From a checkpoint of a small spectrogram enhancement model: trained on simulated sounds of rotating machines with and without faults, 35.4 epochs.
Rows from block 15, named by matrix and row number. Rows with one number belong to one channel. Each number is 500 + 40 x the weight over its row's rms, rounded and kept within 0 to 999. All counts start at 0. Numbers have three digits each.
# convs1: first pointwise conv (model.decb.1.1.convs.1.weight, 128x128x1x1), inputs 43-85
# convs3: second pointwise conv (model.decb.1.1.convs.3.weight, 128x128x1x1, transposed), outputs 43-85
convs1.0:521511486524545553449501562536529492561619448506473507465509498499520529554371534509534478514444434482470517492548489539515501461
convs3.0:449482486533511552564520453519500467564496524538608458464478496465423517565511424463472475545550480483553454456568480467534482504
convs1.1:596507567524450461512498483555501541447529453567520572559498511466504626498530512519553568506514514454497465511485528535558528495
convs3.1:498543519501478517552455444483472434536508563485484509478495501484539572428454469530522519526539544514559538485459471521424538470
convs1.2:620544505543585600495521465446509505499472518508542473479531528517527487516468520409505511523479413491487512485488471512443455460
convs3.2:509520463463505499478474553545473518556518566430496428525592504573548531481441507539442504464506552470489527508477490491509576523
convs1.3:497493509440506549516437541490494432436545490464473536431525496483442471505472506493397451484484571581463530502424493504478517464
convs3.3:493514527485515467449499471482437429461496486490540525469481448423546504518497472464425465539471499486519555483430546475503490481
convs1.4:514491467493483537448594504388493492514618542507474495531511450510494437471462445520528519504502467511504509531470461568531460551
convs3.4:517505536550505421470555392536443507496498538507462527535529534495519482424523480467523455567484488530527582520524479473492506504
convs1.5:450523486586528495428490458508525514398474461451516676488526466486499490523473479493457538497487521488513508472559494577475499537
convs3.5:420552487521517546478456470545465452592583517480528431516502484535480443532561525503496396523539461559508449474510489585459535546
convs1.6:471452455514512532496515573506510532465442554533520522435443495492553480491471513439506495510505454539493465479495485565533475505
convs3.6:507554509441569508480474447478600517539501475512558521495565512503459526495500474488483564492459467467488506512552473520504479491
convs1.7:512516501538536531508533490496476464488494524507583511483432514469468504452518455525504496550405560414519518559512541494438498516
convs3.7:474492434518520466419489548487505483487472522480443488505547511497481418540494499499496527528565500524519546527505587475515520528
convs1.8:442518524520451451428567494510460475517448529512494523493517556520496491521481485519521492525549424505538485492500487507499481485
convs3.8:546568496498473449422494545435493459501472525464466486553593563442487513507498502554541521439570521439484536542478550578509513480
convs1.9:477524487461530496493473484460430442514512529492518482464517540497428585432454524530527545527475544554484505438453507476462512539
convs3.9:461446498507502450471534491452553485515476508479359463531394489523460505489506472503507375501482440568447457504461500495495477482
convs1.10:428463475510506442474490545557510446534592524492529496457532500480493556576602451503442515465528487535506532507493467498471515521
convs3.10:572573516467520532469561498489564473501563516438507536514545488507525482459480463502463483463477465505555527487467461470482538511
convs1.86:516457554589426518532461505452466528490472489513504546508492470492448561526521461509460605485501464510530532451465514497514480508
convs3.86:464591509530466411501549465488428545598532431495482484466454553472453474507437431447475534506484505528487519533508566543473500501
convs1.87:471452523539520487507508563502511454510540564498457487454507474477472496489472507393502578462472574485502428459539525525475512506
convs3.87:498492465475473513533452541494518421500438507528517503508518502544439491524445514508406506533435473561498364537539550505527489508
convs1.88:453528507457472575582512424454512543517479464473544502440460565435461521507467524559504520486540539507503563547519513496440492513
convs3.88:444470512570596503488509525449414453518485504493485465504510498472478497530472565485543520491571469486489530478442482508450478556
convs1.89:503449450524499531478469481419499511480526521462516498499479460433472527535466469535508463556413554517481459569445538553514519533
convs3.89:540416439460523500480455563485471459542470517506458483510464409525480440495515534505454539465542504521531477493519479503501530490
convs1.90:531523518499502549524526530517467488479511490530473510460482461454475522510483447431531549578521490611521543466521468474497485507
convs3.90:545525493437553467516515619483529467483552574488562562583602542420502553509536497521467461563484476574540555467595509541498522534
convs1.91:549503517462492526498633526467472508483466511439538515577460471561503544456497439448471466633496443526504599531469512531556485543
convs3.91:503485584489546502438472510499517498476550494516515499512430489510532537430503420477574485498542494499481596498474526499518463480
convs1.92:472484444472520600510483534538434485473491458516574540499469468514554455466527500513518480393474546544508523569520434492482499508
convs3.92:485519539504538579472483465441463442483531514510530519431565558478479497501507476501514497518544630504481505470553480564517458527
convs1.93:432537432475536493468477536525581544570468536540456545454465471411465504492461525382497528590483488519570540528488473471494473543
convs3.93:548450480483431529447547516592498408538533573553485463519491484517577477501485587500481460506399514460514487559523561539537551523
convs1.94:486597509508491507570443497502492548437445500472440513449568548444434520509480469517497497586465498571475468507518548430527487494
convs3.94:510390519497468409523476410410551541469495560481467454508575502485483482499447522455527521525427553456529500432461465527486520540
convs1.95:521595515471552537480512403515458499516437501508469537556535427532476519480487493572535530528547512483509463443531484547434494538
convs3.95:530560540502507487494560515553517469527486510549553451570462512455511552523542481529486457495492426542483510525501575496494439464
convs1.96:554476567426522576508472541515508539466452518519448433524466442500453518488516507492515479457487419433493501504550472451503524495
convs3.96:541461507498536526482592515536505500572531488477485539490534522479520473521461498498610474492502522543579495521549451572529486501
convs1.97:460516435458431489596550529460475485542607540464559473476513418504448457421486459523387477491526531513448475491498462507460557515
convs3.97:519526528448457519532399447483440492523459473445581473461477471521506496523488563510474504449441491469546527502454492461512535492
convs1.98:468502473514468531464534457530454469480498549474478487507476523491558535552523485509553459529475502540565551510486533516508502601
convs3.98:498488447492454536404456441533486501497453453548481523480456507527384503543449497460531507566475520494555443538518533539510543546
convs1.99:428623490477442511532498481538517504557530529483516524483501607498465472542396564552498495471504478451529520500482480423471475550
convs3.99:509510534411476474451464504537486456435517523524538521414530466466419472552424502539561504542518529493477462481483518450530448486
convs1.100:532510486444539506511503464438477566492576432466524475518467458535484493434484447567482505528577489512595523460486506505520506452
convs3.100:473500504570506506511479478472460517502496479584460504590441472470587552444493488465528467537545450491518475458488545534472578480
convs1.101:552501489558550519544485497449488500527511466549490461470485485548492455428408591567472488565468520432490467519523487602498517508
convs3.101:508569534508477505522500453435466497486575500513481501509459476554539481473493506548506461513551496509456382548561499474505555481
convs1.102:512450513510390442451420519496473479527517430525451433504533576474527532475508514500430538564551481485517478449493487505467495493
convs3.102:439484546474539539564507516518490510566531468479489528447526597428453507471572507469479486477527417533512502435573477512488513538
convs1.103:563448517479537487473506457527537549556505476548521579473525505533508541520522482507551558429563528532536565562454488379456526500
convs3.103:477542500526411491501500500468480515470442480551508524596508505406491489521457515525494457454552391512428508522509577443511508474